config = dict(
    dataset='short pieces for a synthesised band: melody, chords, bass and drums',
    train_examples=26041,
    targets=['key', 'tempo', 'melody instrument', 'drum pattern'],
    depths=[1, 2, 1],
    l1_shrink=0.01,
    ema_decay=0.995,
)
Rows from block 4, named by matrix and row number. Each number is 128 + 32 x the weight over its row's rms, rounded and kept within 0 to 255. All counts start at 0. Numbers have three digits each. After the name is the row's rms in percent of the matrix's.
# weight_ih_l0: GRU input weights (gates r, z, n stacked) (model.rnn.0.rnn.weight_ih_l0, 384x288), inputs 0-95
weight_ih_l0.201 106:134123222108149112140141116104112141125153133087142139105165069123182160163170135126168134137116065146123104141212109133153134136227138127140120146119106135154154131143037149146144168100167178127107118132051135158161092131130160138128130184132125180092115108000145136134164067126118092109
weight_ih_l0.202 113:119074111077098097120102127120087055128096115133117137110130131079139112133148122141122144224123128125108194145153099123129121119127092122032121118137112175111127123091108075186173133170161133101141101117138197076135107130123129103134140132158118118094148107107188082100117146086111076136
weight_ih_l0.203 103:139145184175133083213141153119074162133128109130147129101128131109119166145132118183116137166137109137125107150188160101148135113121131128144108133125104056128131145105102127129152141159174152135083161119122163128157117124101179204118177190150178111104137124113131160047180133122087133113
weight_ih_l0.204 107:132176154153066116108140129105117157164152126113140211120202144109143132153159140097139105142099102127138140133096071124078137178131122146140207123128129138150177131145118117119134115061128144121133097135031154145054118133234202165100117104128164153120121109072152143133189092083074093159
weight_ih_l0.205 108:158176114138117134128135127152161105122105144152168108072112145121103125153107162093089098136124136170123125158193191190184108120139139030097101127130124154075129098134118128108145228118176119127127160078100132161138072130127126146079150136135112166105129149110159141121150151162178125026
weight_ih_l0.206 101:131180139214172107176120154129141114125155132109095129154161126124127118124129134144098125120142157167129136036137105127113179124108158127154122108220155133089169113046134115086141167114099139101168089089081244132115124134108152118112102106104140049129107142125143125130121110082174108122
weight_ih_l0.207 106:189125118118152168130193132131151102146152135151107126101126175144120093131125111129127202123127168057149058147143112096141130080126116100152136140203117170150051132123135170096064110169163138096144140158111103084124141120098130116097162205161088031146108141111128134113104151187162129125
weight_ih_l0.208 109:115126126121120052157127122134117115124097137162203080146119138105128120122205127159163129149111153150125124125090215180130103125128123148117129119163128126134097127229179042126131115117176135129152109127125113172142149119117079087129135115116130071125131126117131113128125152108089124130
weight_ih_l0.209 107:166102178133150128149119091129098173137128136117168169119117126028135107144183132096148117131062023143105177066148162211123115137207139130113110147088071102144167127149047134147132132089166123117156142152056146197109115140154107153095125132121112161123157130114132146145190119051131121118
weight_ih_l0.210 106:126103157118105055090113100070122112081125113100155099114170134116144144137138129121151091111151103125141126116127114117122052128163141132130141135181172098135120134164089115157132160127156176138135110121116182126138081134144148108134122052033096185092094130124126027188179128119099102126
weight_ih_l0.211 106:115134113111149125104073118120147126084136136175137134125105123131074127117120051154218075120116115130130126113190151093185172157067172181068125148123089146092166150165130127135125154079042126124115146186102120138129153165090111131177155126141104124121187102104078136108110124135123141203
weight_ih_l0.212 107:143135138098101101112123161119113062122107096121121141088124108108128148129151131117144107143121133132082134151106071140125112073121124105141116137139118128122118140123117127233098048161130137138070119073164130151214089151045157122171168166143128229141187132106132184120131115097171161149
weight_ih_l0.213 117:146090089093114126151123144128156126144139157114131120121157102133114060124131123123140123121060131079127120117126071135159123129151123121144137118148174091138169119181144138195140129156129136114099141131072138170207121108146138114129111156165212072145122114146191134144089113129113129172
weight_ih_l0.214 117:119127095151039131139144049128073144192133125066160150122125139127105182213128137112114117099163126121178145129139043146100095137134145139123144136162132137103123104106113127137187115147029125129137041148130116163170092106130118135124064136126114159167165128088047091116125146126116088114
weight_ih_l0.215 114:113143111164100076105158129118125129122126108119158118145111082134119097119145086122118127182139135192134208109120118116095105126140077134134168125130125127146188171119119110123135157132163151074136098133086129143117129112173114141129096157131151113103176121149094107112083125132053100171
weight_ih_l0.216 107:042166100122101125095131126094106127077077121150136122140106120149119124128121108146094159160126143144224135131115160127108101121074122088088133061141125132120154182109159128134139174122191122113005088136073198066131082129132115127162150143128104153133145150138130125126127154125141124108
weight_ih_l0.217 097:132174144168122139145142138135093122114106124126127087144140199161178162115110129135126145099152201186166097213140123073129146138147168120198110136157126136172144113090131129116200176118170206098206127089142128126151121033192112156140146113131161141095085129133181082126141151130104076122
weight_ih_l0.218 113:084145197138122128137052129122099132117114121147128132146170129135077108112213069131197187086055124135129040167110191103132051122138123129116186091121126120173090155107107109129121128117113136144073122179096125153152099156151126130113193143122136137113132105123128127127145075177053122165
weight_ih_l0.219 092:099096172137073133170146106130088127110117105094110079133128114179204140124140131171121088193126086126128177138133130131150115119056091137139125023087112079137127166154113136186118127140112130187157107079118144127161176146072144145164194107046064133131152102131013128014112111154145112128
weight_ih_l0.220 109:156143129124088175067106165114160160125181155114153112126162133168133138068124094164137121092107105091145131196213120121094097118137131113123118132045117101143104124087129129160136139098059126161129131152067096153192133092115051146147139101111153142153132129128063122087123169125158123171
weight_ih_l0.221 098:090060127120180123119096106139102147133121140132160125121121132086075113111153166146129151126144052132125135168138133127131129141131141076113115108122097118127120158155055035178095145147161066176134110153190114161134033110156098149139179056120120157183127153135175142169157154140126099103
weight_ih_l0.222 109:185149108166123144125128142144036164173132141124175091147088133109144145125038128120082143100127138089097141133169122137112209115132165205140118129103124125141126144077150172093135055133119135063138144175149114167152125116108090159089145172160203128246167118150061142187105159122116143132
weight_ih_l0.223 097:142111158148076159099097126122077164144181151111095118141102087122185111133122121136114110042150166149148126124165128125140109129154108103141139085137120107076136178125119175186150159104123141186142157008133117161143149101086129192108135077138141085068129122183152106116154146128139130111
weight_ih_l0.224 102:152090166124068087130073113126123126151127093229131109059074030052083129152105139193127071129149111136167128128147161110182062107124126117149139083053113074127145115110119134125124156154152130140121178101116127151133128084147090155141181133174129152130159166128175127081043131102108127119
weight_ih_l0.225 118:157097077157136097093095114131165124106183118119129152137115138119041130126121212138128140137114126123134166121100107108105128119117131134102142124097136140107130143134155153140168167131126144116070093141151132127124124122124126148164180190117143131096130150113101193133088148125124131108
weight_ih_l0.226 101:133113128043120097131127099147070084118112070123167135110131117103107149168129121099108131125130127135148188134112154094115119098135144099130116166149146120121150144119087108188178034235149147103175157120110123134186085121138148174127129127128122169142161072131123111119140112086057073098
weight_ih_l0.227 101:134139093099110118186247225107140132149128176130123136137156148140119230135102182115051114122147132073120106113165124098212162102142176150114126125140154123126168119130117122155122121153143150072108204171157128095136176136115148139128119130128130143161098171124092082111131183145161163128
weight_ih_l0.228 101:127148131124152149102086172179128147135120128172053148123067126160182131086116068077115140166094157087107129133113112117132216111068097166114149191214128120109064135069184114089101106191081113123136134126153154071127146133083176132132126160174179123157120140164131152126129135138133214132
weight_ih_l0.229 115:118134145090181124133128101178098129085132103090134111105124114157108131166162096120157150101122124175125104080135132153103116155118176151102140113136121053144170149133039122163136032111131130110101049217134123182121127102116120097113114148046104208124134119076053102109164097128157096110
weight_ih_l0.230 104:125082168122177135148128130157120129121172140054136123131173135142050138127138135100118169137147128166124129106101154151116152145151165124148131191153156149096145098135100139153165146093108126134111112163120154162127114152168117091055118148100127145119150134127127033180089096150126098141
weight_ih_l0.231 090:141160153130127125122140102152176134124146099151124086063125119159134146175101122111140125108153152071118175169167129065140133057096132123127109123117160107116161111132102142125160134185053137121115103082119170116100125141141183131160133151095177106126112086097127116139141123125176142130
weight_ih_l0.232 113:133142102119117147075161123147136206103136154131131142199080141173163112136102154095131116049114134220116125118152086157103166127118141121146114114125111089146119131130136143093129173123158124123137132182161130132139153156115099159126130079042121123104105123159125108138209129131131195098
weight_ih_l0.233 088:136110107144135122169161151088149144116121131070106222123145157165134102125120115148145149119152147089133142142120115029100140097102100156111139150124091132125137237173133125161132096087134100148091136154127165115124163160125123103154167069190178129160126160108126168070113167121096143172
weight_ih_l0.234 110:147129198131141128098141127110122204097194164112143136142134096125121143123123100123153118098117172166127154139127136106080131114138119140130146162129088020158082140172140161138187131141186143124123136106158131204214110135131120158132114137124142131121134064146119096082199083103140122112
weight_ih_l0.235 093:087116106117135125115123184132179121115122146136144173106128124155077150166132184112125095084123095163122169138085155107164118106114130152122134130168136119126184129169126137177148106163101157104121242176124132147140108147104140105168085116182145144076148132123139053217133128131160096184
weight_ih_l0.236 109:182112215173099155121130102135145162134115153156099152127065149085070124134131113135167078113129140072151114167134148103143134177138132128120135149080123190170107136131110160142056130069084128140140140161127106126132138128132097140126133110128118149138135134131124173084082103147118126162
weight_ih_l0.237 103:113111133128068116146175150124110203136086148197137144149129068081077104112127130171150093176123069146117100151097198128156130111117132123140124143031045104173136104150153147124120088086120129119125145191145053225122128130115068155141158143204157130175133173131079109119072136128106176124
weight_ih_l0.238 118:116069129103067111133128129143116134193089197108166120096126115146108147129155138114112109138135163229075109136131128127115163255118146199058129127141127136087124077149129093142125117150101149072150114136079136127169145158103132123165129130120174177123128125124073150144166057100138097104
weight_ih_l0.239 101:135140136064140060134114068128123129133078120107120138173119091131122143193114116147063125139092123073183146147149119095052169136044155229118139137063087121192126140130166111141135139131100080100136135136186129119074160125169155107118111130125106133132080117168066082132100189127147131162
weight_ih_l0.240 112:094138120096048135120113145145142120102132137140135123132104067131136132159119164130130029161076150132038127120145104126171142171137156122124165088166132103103149034122139123133133115129128138139145114134112135161151144091077142139147126123119127142111125118147133132139115054123088114120
weight_ih_l0.241 118:106095097158114126140140101170117158162150127109145127118113053135073197141137052092096128097162125140167049168110107126000124153159118138169174160134125134128122133128112124167133114176117124120128002134140114124142108123162107097125071135141120111148132053119097095123107154136127122153
weight_ih_l0.242 099:084170116137068100077115155116151085096093115140112131067134165168140135142102192153125051091099096129165128102092131056110112140127094138114111085103232109132117134134090115143122155124122170140171102166120159068147110136121188116216132114124132181101080149116143137137173152191124120100
weight_ih_l0.243 116:114133064100072140126172161148197131133141119122178168135148088126106172103093106040130127116088126130010090113027120123114109125133138108179137141135161122098113116123164138102142053126099115094138131133109132172120124134003155155121094204108124158151123127116134064121129133109179143145
weight_ih_l0.244 098:092149120124126131129124134140182060087063115154125121076165125109130140127116134136141115157083098119127163144115130083139095127167126170124097134112153143146141133137052096169119101107165130158130124109125113140117120122134127128134086146171102192140134073010172139127109026153150078161
weight_ih_l0.245 107:027127136168189079156109122123126127046131041148127079101129120085123110127128107080142127071129137081109148132126159126077100127086122128134133188145141092103107193120073125134127128160153119153106126126112153148141129135118163112147124112138129168129165150100223135113141130117185092113
weight_ih_l0.246 104:109164127144128115079188125100139114102136132118153150074144113131090147158111139122189129126094093101127122186144071085125130135120179092161134126097137051136123132184149174134133145124136129127113100125107207102123054177103164087104134151169190169076124143151173135100101190152215162144
weight_ih_l0.247 109:141190129125131148120140100164141120161136064103050176100171132128087110123077081101116137101136128127161186128082112086080148082120052165106183125162150137160127198126107129131157077167165171086067136118123126132164204133167103133114108135153091110151136070117097091112126124089132112138
weight_ih_l0.248 098:166130130148129143231148132180147136161162129131114154120137126157099184107112126086095154121136107024129100178109173122108165140128142204134112188127150132158101122156132162112146099150103127100106130167131078156139097126106091158121107191186172191172132120114119118100128113140118123085
weight_ih_l0.249 117:131107125133149127131144090140138155109147047156135160102190143138066092131086159140106180125066116125167143149106151094117119091126067205086128136094148129110117199146141138233137118099143105106000104136098112117128175129134115055130217123173106123151146120125128138130114139126107133210
weight_ih_l0.250 108:140126124108124123117151145119070111148148085102148078125136107135142098221132189116033128150117159224150133078162142160136129154145142134101134112139154125106170122105111122170169194109130135129115133131063161018118162128151126104120127180070084132142154143077119106188129107184126104127
weight_ih_l0.251 105:096123153115099206170126132173074194049188115134098134165147134181129113087111121093097109107128140181139084006130118200137128099221112140203100139152128113100141153062130255125143180127145162150126127135130129149147116111126134152128132129097116166117139116125125128194115137197073125067
weight_ih_l0.252 111:141143119118125090143078125141176067180135102150128196068201123109121144100134144103126132113112102121145096150141047165075131150155107101130120126071139147103083126170122123141160193095232119134131113110146135148151142105124135127122152113156123093113159173096125170050124099085108082112
weight_ih_l0.253 126:118136127064130133126095193126150121099089118136123148125140100126076013127146101123128121101000115131083101106122135135131112115142062131139122134119126130137193147131143126146052140152132139167065133156062131147146129141137173131129141116138120116098107145123153144176132082109026112148
weight_ih_l0.254 105:112156163136132160126126128157130098141102092111060124204126131255135130126176148136134126116125163163129103123087116120106127172106084069108140117133163134124124150121133097151087142105088093155087100115123125134163083115140130099129154113136124112114127128178115104160153086133118140149
weight_ih_l0.255 102:130134150138070178173140132114199104126111152133138089132180117188130143082084119155125078121150127149083093129135127197123060165192116132099115081067114126116123132176129046152123138137179115149126105162121135146221133157126123088101115074135173155146134124096130141136116107174141179074
weight_ih_l0.256 094:125133153139118168109095128111137138158118182105120167124150109130137112109131121147168109121064134129078087095104084104099129255154126173109143130098119131114098091168116116151113133152129106135187111159121154127128178151101138126135117099149117069126087096129167119098131064129109111185
weight_ih_l0.257 081:122137127186164155136170166107159190084233101063136137198128188173088139118133129118145141122125163158119127101111113123138189124142108122201100158163138143120082113078128234095135124114153183140131131142106121146103114118149131130108140147132162109108133189184144100127060142086137134147
weight_ih_l0.258 089:160134127121125050161144138094148118125100132179096133153167130128112082046113177150122141136127130139095214110108114155142126072165131145132099119134185131115124135134099077136119095095193204107168188089080164145091116094132092166223138086193149085113096130131148139122134131051094128109
weight_ih_l0.259 076:162091122094176056149111123144120138149132120134175184122127064084152102127148115155118163106135096105085188131120136125071135102128101150134114077121075097187136151071132149132170025156118151062135151108150118153109095131114126149120144142176104058142155105139128094131124128126118127114
weight_ih_l0.260 080:180163138123130125112124103099100166139130053134157117142113117083159142063154129159153155104144145127190191121086176176174041095149126127153134080135131121128127145129118130144171127107138127128128148110099133122138155084135138129052156107113119131100208130112125134127147129118111087122
weight_ih_l0.261 083:119138104131111130100136099127086169137157148098198092157153131140148135139095135156142136106081093129095110089138096191125125109138180129137067058081137115117125091081127236134150140115145197130093135148137070145111122102079118158120122106088120108158087081117115153115186132188117073139
weight_ih_l0.262 085:157057132159116126045125127129104143121134088169135094068137124168092134127111090143106165182080119105098105136126116144122153085129141134157040067092146156146131129061197213107135100126105162080079158088101087130136107120098124140141126179124165110176129129113139137148114127169058091142
weight_ih_l0.263 093:131111127193220185159176151130104150114085115151167103139047213127122134107195158115130152134137143135111143150107116113113240128109122120139116156108143128123110135071148101129083101127134113129140166137109119128171103119134089138133127172122146159130120200130132133180086138120059132140
weight_ih_l0.264 091:101095138048129130161092155129137135080121118216122099115141055130120034163127108185130091117049139141138139129191153136104093147061129100129143120127125126181207113121155128114116127157121125162000048162071100188180119141110098091110116144134132133132124145116131148207142090131111138096
weight_ih_l0.265 086:130147161088129134157073184139141148111122133141119092140127155125168080113123156133144163134122143115111129161178166149127135132145158120197157135126119154171227107093127123147131118117129144130115156166115066181114134118100149151120020154122154124127124182123194035140139057078078100149
weight_ih_l0.266 089:155204088118095108139128196092165215152099201143132198109150144132137130072111111103099152066117126112078110135135128044115128050139085152155178141134061141121103122192166117130141107091186141121136165129161172132090089086127147122188123118133149094124138142150138146045130129131174183188
weight_ih_l0.267 088:153127094159096131119106127216133123162127103140097126081127090136113123126074138148079120143142131162127141030139113152128127119124129140110145134111174059090129130124073184110108135128124215146119113099079154118171088151140145116121138154167159129023134120126146109089138102137136114136
weight_ih_l0.268 083:128115130136129147126142175158160125119112117087131125063118140128167126131124130145139176169134116100128125099128106165172129126105053117171157084082150126107138117157123185123139102088118147144100127141130139136098090213059201167163162125079153114194138142114115117165143134149137103106
weight_ih_l0.269 088:101096129145139142127140095207110144055122097126138139089121126099093110178163133125145142166129109191106127103079114167106120152154124144143135149132150140094176114125083122149129110090129083166128123186076110180133139143141132106063131130071091173108129139120153090165082115171116047232
weight_ih_l0.270 053:114121143146154171098119156171120150123120196141070114157178136203126136127071106158153114177114235082127122170142185125134156142145125110147072141166123115131090107083177168152166134157086073052146180086139119133100137071118117048109124122122177103184135069172139148116093138129152123159
weight_ih_l0.271 086:099167119078152125157169187128152119130179143109126136145143089131087132117135106122176130107089109074119102127109087108085136101136103167126137126152120127124115160123112164128128045215138110131131121128128098196206122132130128105094076150162125153193127067129089170081129172120129148140
weight_ih_l0.272 088:115105098117140168134081148141103119117113136081110059150140128118160142098202088170148130101159147086117196106118121132130182133251120141153126155156084166125118122121116113132149122108103103123104140114148130109126122096111119157142069134122171171138129109117114176125114171131100133124
weight_ih_l0.273 082:122145131131132195123167125141221108110119089142111133127087090116182085133136134134175145143123118111114141174053121146095180142094136205132115082082122135184125164154137122132099051125164133114129135226140193121136162095127129090136121130129117141191111158186124100124061119178109158135
weight_ih_l0.274 084:133042129110123149111132131190065110155115129152126150128092101091129088131140136183123180125128146126112158144113093099085126135102137086079192120174127135116125128082132063133139127169137125130110121132140157062104119088081161141103118178175145067107140122163199063162138119145088129133
weight_ih_l0.275 083:124174130128081123063102029096107133141120128118139129116125122109112118087188124093114123026116157171151136101137115156075098143154128152133104151157118139089132082168125111155155133131158105171126102125121192151085157136167111160146132099110131085101136102133095117098156180121120102108
weight_ih_l0.276 098:195055135092153123147077129133127126155091132126122148138134073111128129125130201168104134159079141139065126096130195158255157082142148143115130126130124149056181142126128129184081122135095143120133211135122136141113128096112132132135177143105115133122117124119120106111144016125121117152
weight_ih_l0.277 081:035117047124113114115175075193126123116154073106125085129117138130131187119150122117106196107202148135224098132119087161120165033127079108126122146154131112113143186120115101083147139150105120108092110113132115126130129121119081110143105143089092095155131140147083124177124133219136138116
weight_ih_l0.278 094:094101160151129122161141068134146086122141073110095144133120119041122138140132190094167119156131109111134170161110128044133124143080109140104101137132104151101131134142124123135141133133074115172137051085135175091211166104147139114154183075126086092158126192126142116143117144113140132113
weight_ih_l0.279 094:125129131111124137159126127120142140045117047134101135152136118136159000131122139129088109194081131126119166122114146137134121095132100135165143122121131099153236135141125146176099135122126111166017133112071136152138182139137120142095122152132045128081123144132103048118140126116118139154
weight_ih_l0.280 088:122137044129085122082022199135204188101135182255117133131167094142066127127111086166137112051087117132100101123134082093127104108126145131142192138133089118120119098131145105127048119124128128185033151124134127135130123135119135118134125112131159156168115140131181237130129212155125172130
weight_ih_l0.281 095:096135133172032128118140149114130131110096143125163107127081134083125152145163053123187161114122116117149085127180130146136108166082131137171143141129124135129133108090113115072139094118088102164138146171129143134053108217125139143085133128126175127110131103125127143105156161087097099160
weight_ih_l0.282 069:112182085113126125141067185128135075110144113079071106167129137190078136104092138100051147126118138108134119127120199104125123138133139104158126136136225165090171145128150150141187113123126199130093108096125140127119082079165124095175098070090153118133109177169102132126127134058122153126
weight_ih_l0.283 078:127132129148145134152135059177099140153095138136166123113128102088132139150124139080112101129136133191126178102100079162144179103133150123083163153147056117084186113116113093147203187127057107125120141143117161140137164120097122212037137132166142136117161064103141115145143129129121050125
weight_ih_l0.284 087:099152122191108155121135119148096161132190069117115170132126177164107139126120166130126165138150117144128125159115104127088150119123149204214101148099163135184136098021207130144129122079073123093135131074128170129127201124193088075113091150115140124116126118144125113124125118112107148165
weight_ih_l0.285 091:210089108129128129123099180121127127213123123100142139098125098136078081076113200111135137102110151097114129128123120150143130127133066098132125098136114132162075168124116129123130156153147183211127091062100124106154116143102161177188235128094145081175104135135126113124111124185117138122
weight_ih_l0.286 080:119084134146123134130101124168117124145154117122109138197084102072130123131106064166158123187110134072130121127186096157104133120126197149132119164131193161122149095075235126127114121143097134124182094101148096138138133127106107120113112101131122125121106124200132092184092080171125201115
weight_ih_l0.287 084:134109118109132123137102137132145131131118130114140148134069131105131003128131127128102061168078154128129137075127130124137208139160139168177129167131107074104204139129126149129109150120129134114132193113141083195113061122142121193144134136081129148104125105168160094131137093181113130129
weight_ih_l0.288 087:124155126129151124113142120157136111051200084160126131130177110111112123126116096159109130123168133130155159103126153157143097137191033136143192113129132127118124194160064114114129166110195069129107123158138144116138127161133138036100153141121122126159163103026116089163078155159131059159
weight_ih_l0.289 077:128082079119147127138137173098155147070124129145121145161135182109130132114108131140134144107167045125083106126070123108129130136203124121232135114125146179119092112205128131144119098123168138134090131119214122134127127124116120116152143063148115112141035142177160113150127113134167110123
weight_ih_l0.290 088:186124152084121156132105098089129111087118093123131104129143132121127082128128234150162129178036128113151183120115124122248109021126117119088056143144150145060135196098138172136102128121167126166143255119077148163127179127076098164147123134131123135100139161130140136142103123119101128070
weight_ih_l0.291 088:139063130124141103141102177125054138135157134111082108090125125060084119161204152184081133123199127109188149129224151176147124130107146159136124170125132144126120148082124143120097130114138147155161108096087114131152118133206105139149131116158122133093123154093121136164112121111052103040
weight_ih_l0.292 078:127053137127147106150118135127102129172056152127117137133132087118130139129138152103117144128131145132076127140150133138124141178131210123099116134189120137087124153137123117183136149215138123116164179126116174126135179089116164134149094135054149135119112119119123151114144070118072119110
weight_ih_l0.293 079:054162107126165133113130134126154085065131110134070136119129198195101112114095130153138148164116100120124087121104114106142113138115139115144128187113164123104135123140123119126101116172138060130117136156200166129129183138158121062191065066160123165146112140120127136126134102184121106174
weight_ih_l0.294 089:051176170181134134116118105129130122098128171138125124122134069129147141132126125081140101117132137104102114145129182119182128072115128116132129127093125099231049041139151148122099148119158121125102180136194107135132079105085136135110094179127172200151116127113140136110125103128127140093
weight_ih_l0.295 090:173154111139139131091176146133122147131192127130138122077109129103095167197135126135106127152134155140136122128128120124132048132094137092114186129168129126127136133141066167130129126122146136076144091127078142067123133123101169084036187163132128132030148130072161132126117166103133092185
weight_ih_l0.296 080:112111126126129124105135192103156083121153132128115063158127131134081174140127057125159121091185130102141066088191194136041093138140228104133057115122124107125128121140129144071104127081104141123127127104113127161178072161131123133217127134149129110107081163161110180121135135155148187074
weight_ih_l0.297 066:138133032143181161129128137156135128124104147169122038151127150156111113120146121134105094062080168152084133125129145177134134146156150076173122131097140139057150044119157143124171126132124136117126129132152107131094155096138133088052118106119098142154154110131127068178129121147220119125
weight_ih_l0.298 088:058158147153070099131135116158101131117135103080133129167121107132111180111149066139139132164184122151249059083090165145116125140119123154136117109108066128088144162135138147119174129115130100125088122146143091140097104129155125107117077148128122142129153126131065137122173124134134167129
weight_ih_l0.299 085:133102120156173144118152132126059214102206093128184119129145156144120117118155180162111177118129070164098179102109111172107152136124144137101111089025174132102135132036106136131133111118176101038107073183072121122071121109078126208088141147124097123155116135114061142183116147095240127136
weight_ih_l0.300 069:130153122131134154117106130118165117115028126125126116118112166160132128121127161115196134160129206129101151150136074132156143141136110100132138101138141092115128102122125150076103127196070112166177138120132129065103117198141168105120141154103164103091146144125134152113141166124127093120
weight_ih_l0.301 067:177189045124128184080125124143130112129179134113055125117136125162112114190101113146155126131098197130127141150192140127135174133157161069150125142191191091146155120106118127081135102160093144149150131093129123068162122135127167078194115115099170108128087084124128120143163147131070113099
weight_ih_l0.302 086:180117127131110062129183092102194126135126131157120082147094115119113136153125140188079153146131137137152140116123111124128110086101130119133127144122154164122210167136134136129166147125130123130077107128117151081132135100150128139135127126126103114158122165136151131125018119131126106141
weight_ih_l0.303 092:117129142071042103134117117034171123120071142131139106128118101115168130172120115114153010147129125155159110157124140123139109120122153128143127143144062074125121105234133141111076128133107096211100127123139148131150125147107132140155134161233132206067173144122212134130105135064174149069
weight_ih_l0.304 084:166076197107196110120121128116063090144085142129128068143137125069114161108192125125161127126146115052108097196132220136200125193119171153119131157163141110159120157166131105110125124153110137150161215121168140140094106139150171128116137092089124121076116191101112127123157045083115128085
weight_ih_l0.305 093:131148127122121153078085109146096173102071128129117085114166119155135167149093134196092108133127126155145104135165168111172097124124171137112116091121124129097201115138152126169133169119077123174120157123127155100103123131145167129168127116091139178117122128124103140094196117133178110107
weight_ih_l0.306 089:147125181132141132124135145142086167115096064093113130143154143156123037136123179129119130155099142145109150154123182132142143140110123125111109086103140187180203151136158120128187113124131143101096110217059101105083145098129087161064134151117134081127154124104087094164148117132096132201
weight_ih_l0.307 084:114154135078141131123109076119081138121146150102128159094108110122186132188128090095124128107138059126118097115127092141107060131133199100058167105136133122160139072125073147152156165122111143124109124130130139123088181079095120149134057149171155134128073072075199113123146160109146105191
weight_ih_l0.308 084:095149123131129135096119191128115137128144129121132087129127201136136107123098125125103151166153166117150087113116133122121133125112109123160140141178128184107088133069135160074129123140125168134103099139127101126064120189088137159079128174079129072108112078158122057137089141142107116120
weight_ih_l0.309 084:174098137118119128218153133173115139145129094160131121125122117147127151128128200161084188135175132142141132139117117150065131117130092135139105100094136097126144124107107127158137073083166103075073126193124141077119135073147056093186098167173248132099122163083103151136111154135129147126
weight_ih_l0.310 091:076137153109073107135139128098090114120117024114167126122126182176126211160112119126063131106240107180177110145140201106176131071113114104137143124150137115149204131121127141087141137126129138116100153136131138141118092145210126152107077165127137165147129132106126156142125148099133131135
weight_ih_l0.311 092:100084080059135137177103145138167138118128113126126141105137127148153107195123151121112079126067128141127147127153110160146153124131126143134144145123170126020215164159145138167123060200129112156087159139041136146165130148134167089148040123136095129077136106128114108152134113123188150160
weight_ih_l0.312 083:145109106130181145143118163133058113136126175120132040136178137119147090071156117102143112134135112074106128117134125161126132187226136086196127128090092161121169113107120130119154136103186184128113112085063120161127081134157106159147147083129205064053125126179120118146126084141116115105
weight_ih_l0.313 087:126054074106118156135019130127108124094140138118133150127170144116154108042206125187138129125103129125120140133165114204089096110136113140134149175133071127123116134126118066201106128133135119164159121159083153135118130113113124053097119103103160126116156136130152124127106132162119135121
weight_ih_l0.314 075:156207163103123074101144147037196154074140117092143141128126122123122154155134124118167111066146131125170073141165052130108112113114072096164111158138145146150084118147149177110140131121171153124130134149106136159218082116133119172137150062122115134124113110110130174081108113084120066110
weight_ih_l0.315 081:187098118145214145130106131149127155143126125123161106109035144126113123122121146132158143174073134097119130137125130091133132114010130110122116202141118135121152140137178135089083132153127130111128155157119133143078130139141121131094133169096199133106125112190163122150069130170151153096
weight_ih_l0.316 099:126124112120148135148090121130106120140140206121119117125100125123116174124151130095130146097202138117135116129161078115105113193133235113124129181134115128103113120130136123129121106111106110114179125124129116202159075087046141127107035111121135154127129142125121148129105146135159119077
weight_ih_l0.317 077:130148114113135117123106118088168140199056124144145113105142128164075154109128138083146084101180109157097143122109131156128160196093152124106196133127104119158152105189071101163104158090024102130141115149128181130150179191136132123116125111149130133162139141099134131136086101152183118164
weight_ih_l0.318 092:126081120167128100199150059125127111142129086109173111131130116120108105106125143106174125159091049103124117158096130199185131127125116202143132121157133066143183095179092102135123146120084124127134116145118115141148145130106120119119158132110106137239128143121126065128096104145070119133
weight_ih_l0.319 091:103127103138072131136148111127128179133086137176125129122018102147102140245126133136127098095141139172172153145145131112128185189110149061121133133141144134128169139111143150120140126118122133126055120191124135092143136073134110091166125112140131162034185094104132109135059123160119116125
weight_ih_l0.320 078:156118086149123142090157150130144157111151156114209128090106090164142212150127125125141044053109129170106160056136131101121137139130142055056125131152129090144107130115058136099177131111114151107173121137101138122145076076110134178084153138122097147116196038119121115114123170127151107148
weight_ih_l0.321 077:161108137079117129121126126097091202195142113096189126126098095111131097172255097134115120139112140122148118104154133165222086123137111147083131130124064132141130121149075129112127173098140140123128155128049130140137093115097095192139127184157127128083133114110129135043076111123098099131
weight_ih_l0.322 091:088157151104128129164108130182146128117081127131123124167165139144218066089098139104079136167132126134111130156109143156133194129159085127139138113159099131125126218167122078126134133176173159117116188215133095182114110126110103128117132165149134089171113125199125085118150109121093145128
weight_ih_l0.323 088:140130113117112114143172105143160147108092143134125123172136120127122137174106129137121110167093085153164135130130092093119182126119123157076055101102178174135074125110165120167169124191111091138093139156175118129128149130165103115072141108139077197217158104132125147186136088149120144132
weight_ih_l0.324 088:136094092136107145141121110242100074146105093139143160131097134151048070123131125112113152220093186132121127097074129129137142134127156184094112115140123144120096168141130054130144121146105040095111123143123107113137212121153124123129135154144103125131121126089100127114133133210134132135
weight_ih_l0.325 094:128124132068153099158124099107132122087104082216120154125124101127119000140124140192089127126124153122143133135143132103125126073118087121085139083131120101135187184143116160134045132163184133133000116151117113123127166100100114133125126146147145155122107177096137127106130146126104165146
weight_ih_l0.326 089:083120152137114155121145138135171104143197123144112083148140127163129159054044074107127146123127108113163133120093128130093078166087119118108130019097111099119056152162139100088133143124069095145127131092139130100174139169104167159147163114132114143137193189146098167155125161151147128085
weight_ih_l0.327 082:085116195110101114179131161130207081138116112139101141126215130135136134127124076124067129124151132147084105123086137148127045133255122112155109128134152154113085134168161071162165121143157104196103129136136117110141125105123134128150150113142101127124156118138100105133098118118131123121
weight_ih_l0.328 067:178121130176180087116108105073108170204100113123186120153137076051124116126134128124130203134108092132147164129080081219128168137149117161119169143137087185123131116113137128144104118152141111065167146108118154122141115092128131169061150132129143115137155102105144166133112123112063100177
weight_ih_l0.329 080:164139147124113116101159133102177116066054116096148105128172126125137129162147139131119085147133139159105143166115134110117006118164125085165147184135072124110136126192143108143174112134130121144175071131068211130145137151129164124065130122138136153098134113112130150131138131165159096107
weight_ih_l0.330 087:121192092128095144114022129135196107101185111098104209123126121157160124082135173058114119079089125121099122108096098121099143113136109143102129121100114113069127139190129153184134122085136117148149142134121132112146130117122119021137085136128108106101127096128061130098096191114146172160
weight_ih_l0.331 085:132104141152132165139200153125118098115105130113109065194182162131094167109066121175111165128149165104133069146120177101173126157104158072106117143133114132097136160139149101138111136092133092142038104109165124161183123136131100022189153099139120120183116153138078118140121128202134129127
weight_ih_l0.332 078:102103148122095128110118141123115177082112108152138161091116130123211054115188128129143153119077076138082163122138077167116067161144144232125182142030108131131116081114112132113055086096132097139116151148131164134105131146130180133093119155070126124063112139127152126173099063142143130145
weight_ih_l0.333 088:081107136165119113062124104133127167117063065126121205140127119085128129101163108149144226137126152174179136204104099134086088108137100138125145114116080167133098135145179112197161094132192102133115119122182131109123132115162071115136120128106156076087164119126133136132116128113108131147
weight_ih_l0.334 091:152245122155178123135161120150150127134125114139129100135120150118142126196119153111099144139140101178134129107172162136137141151084162097138114162127124162101149132133116144088136157125130118102111126132088134107087128004164101121014120126140123133074163102144126118133122125124119113100
weight_ih_l0.335 082:130129121159145135195182127127121128137132099137129124108104139105177093153212127043164189180126136087124127226118095154133109183137107138162139136128138193129123142105137086127091065131125108126168127150129099123128095112124126095119156145143143078144127210091154173255072143121084124118
weight_ih_l0.336 079:178137129112153132131091186155042181155157157156124125166146132136127085021084133204146140059127139142072117070121125146082162117113158153182084152151101122125080121122133145124140087136111132109121119212183159155098180113092122121097134133108133123117120158175140124095135141146118155097